{"crop_scale_min": 0.8, "arch": "convnext", "norm": "layernorm", "activation": "gelu_tanh", "mlp_ratio": 3, "conv_stem": true, "depths": [4, 4, 4], "residual_init": "none", "optimizer": "muon", "adamw_lr_other_params": 0.0013, "steps": 6900, "adamw_weight_decay_other_params": 0.05}
Rows from block 7, named by matrix and row number. Rows with one number belong to one neuron. Each number is 500 + 25 x the weight over its row's rms, rounded and kept within 0 to 999. All counts start at 0. Numbers have three digits each.
# fc1: MLP up (model.blocks.7.mlp.fc1.weight, 480x160), inputs 108-159
# fc2: MLP down (model.blocks.7.mlp.fc2.weight, 160x480, transposed), outputs 108-159
fc1.154:470533454466500523460546519475477505491523532478489518510510511514511509528507484549509472506470467497519485514489498484496544489511528481516520518502466476
fc2.154:459546486477500489484514506481488521506510463517540515528459534523521489510553473532487506457475501527519507515486517551499513491478485486501524532436526529
fc1.155:477481467497482507482506478523482525520513436529453501510502520518446488483431507530511505508513495467516529516463531518505480445473483483527500515528500482
fc2.155:523519518468504481512498487495480493456477442461494528495515497521505525513545503452498538484485513496488497466524486510501531529495508510545513495455491481
fc1.156:453523508511485520535468481510505536482498494503482488479497529458508504499509478513498509515436500490546531504531521523517509500566508500502475512507487487
fc2.156:515522485492493501494533501507482523482494534525513484512529513451529511485485496503508463491529475493479500506526484448476492472494516513514445482519515491
fc1.157:500528548444475510508513527537517522459507475544468531461515495487482501504477445484518510540508491483505511496469529484477515509515497479486508472483518496
fc2.157:515484528475550488511500518521478542513563528520500467476558503471467487482539498471489504496493472471476500499512488501491512465515509517488475508534501452
fc1.158:521451533487469472482476482505488485504496540478493508485532475480496485515513472476521517448462509516481469534493492457455476525528579470496504481473443496
fc2.158:507487501493479495487483491493537515507529499514483460461492503493514500504476556471496490470492462461528526526450445484497486529531516530480507506497486508
fc1.159:490507522513482487488491496519525482496498485500500504468492483464478515474444538471518538532505494485547514479478540517506520436474485534527479490517479495
fc2.159:553527510495484491498478514497464475471470482470510532497468524503502518512551514480512548510454534527497449505507487454524547578469510497544517504486507480
fc1.160:477480460457446513494492490448489557508547546500503479472499472478489501530538512486533554456511501522500486498519492508513489526474503502490509468499504494
fc2.160:488524481471524514530481483466548481497536489476461504524504519507513504538495514543467495499474484476506487507493477449498483496505466481487509513479482508
fc1.161:517501495430482510513519491502499477509501517443447526502500426476494489536518512524512511475488465488498487525508503536511523522486447492512500508502472518
fc2.161:503456474459498475538509486510480533472516515538490459466489551473500504491521530463497517501488540491473565489517468530526467495549442512517468557505524496
fc1.162:490487545492514490537496453538518514450518535548471503520466455530469486490530496476481474503469581479519521467474512496474512511508484471515484494482525482
fc2.162:508480467525500530519493490505474494525461484517508505485481509513457477500431532535481500503490507471497543488511476511498469472507485502470494488479479517
fc1.163:513461533454513477538516487469485487464504530554522470500516551510506505524522494483450494501544458490475513532467541518505442502535566501487512498510491497
fc2.163:509553535504529527477529454498484515500473505515527480540567475475505493507465522508491533504521451474518497505510521529485487484471533523501500487509492532
fc1.164:491483517536496508488480468469513510477470516524490439479468574519506508507531484500523478529464478493507490501503513516515474477479449507530501529508507517
fc2.164:524563538555499494503530487480491557519496502512516476517503498455530522486513503505489491476481505502487501504524541497523534496492504531497445457486482498
fc1.165:480481500527517481494472485545507528469497447499514535493521527447535440530480524480532471511501492520517468465518530502465507484496501511518508547510508488
fc2.165:475510504502501488513526529483467502523540487522510509526489465539496483480493467499493515511470498480510470532501496489530465518528507523514493483510528505
fc1.166:518556469502528489550526545524489498481489504538491467508505487510458502523467467520463524528466520518498483504485515525542447515482523567482480492515491498
fc2.166:445495517532523507498475518552533465500517496499461486492491506521497477487532525515507533519513455507472506478525471479481486514467456491479502489475496518
fc1.167:476526506532494453508491499517481476522477476473503535480505554486528509492502464536510526490526525488479556489474527520500517502507543519493509422468528533
fc2.167:511507514492499498497537498542486534523489443484469550520471488498545450480460509470486507503518432522540484521458504516489504537517494471533510537557539477
fc1.168:480506523508507492505509526552480476516510520489546526461481500492502511554467490446479538503561516519482513474503478545487532480491520557479488479523478492
fc2.168:484494521510506491523499525479535488489490480506475499523493510482486456521496465541496528525474531546439494515462472528504547535474473457469506511512501474
fc1.169:530501526519492510513569508516496511501494534465487489551504471485484516467468467497463518533503517516466486524522497543479435479528498510515510533498494523
fc2.169:489493526520513535470494504515520475506489523519505462484488534524500493491494526482520522532523482517499530498457486498513525479509462504512541526467520481
fc1.170:503525463476519483519510476514483513508492490525524435498527505513506517458484507507478473510522520523494527479475495540517487493515528536486540493525485537
fc2.170:511524525513536527506486454476537503514486490518508496558475474512496505507520470530478534507508517495453515468501491508500520448469495488476523458493476488
fc1.171:527482503527475526477502483521473531473494458572531490525507452477541471502485562527487472486491513485497511496503502493506456522521479485579555515498512449
fc2.171:479511475524491476533502501499508487496442451471483530462471518514463503483524536495504537534504449520500560456527509497522502458460461443539503469486456534
fc1.172:489494463476525492497488487513478521490531531503494453505495527505460507520508456458520500518482507490495504483517509548465478517509521544474544541516487536
fc2.172:495492510459502493475491468466492517493496542527488477509474499538485490489482495507474486499508470526541489529509557492468554489492522450527504520517539502
fc1.173:533508513470471485496517488477533472547479537452477504486489488478472475501496494514485526483501472503495464526508495547483493519480461497478483489513480517
fc2.173:472439496449515514498512526515492510495538504536505487461514526534525501496505497502502501502519540472483515503487450541489469502523477520488491548467527511
fc1.174:510488520495480494477499437509513518553509521474468521528512487500484511487532523506477503478494476491470465519522493504453452514494500491497494481487479513
fc2.174:466468516479480476469468535525501537467569485500490457442476502479543487512466551515498465499478519471518503477453448521479437495518463501506456511528509513
fc1.175:485487473497479495482530468516521501507519530485462489520484460541494497498524474509483484512480464474521473503486530446518497520537459521510484505505457526
fc2.175:487508504543470510493535469564486510463496510491514458486483489434519502496458523492508507521517482493503485472519473516515503476507450521481498504516492514
fc1.176:526497509479493501502530447499531490552500546471466511546509479517467507475533522516477458499472492507481476516513476558477462499504490491511478481488470517
fc2.176:421452511518493489500490530535472503470557508527475467476506510449534498535490539521502509507513552467509546453484455538476448483534463495499467526521506499
fc1.177:527507468495557511509498548525490517467492481493538458479480504493554498478461514464489490503525539535504562467484490512541521515550532508478499506503513500
fc2.177:521524491529515510496525483476532481517442522490509530556498460521475515494518460501508536531526486533473474509524553492502525480464534470511521488498481482
fc1.178:505480509485474471550497408513499514530520514501514475533550491504520507487537509509503454509489495504498476470522511487471458497507520553553515481499492521
fc2.178:480521478497461504539498456515484547498499487534494476485455495469513492536493539495472520510498518469516521492499458472492477460497480463511471485521489512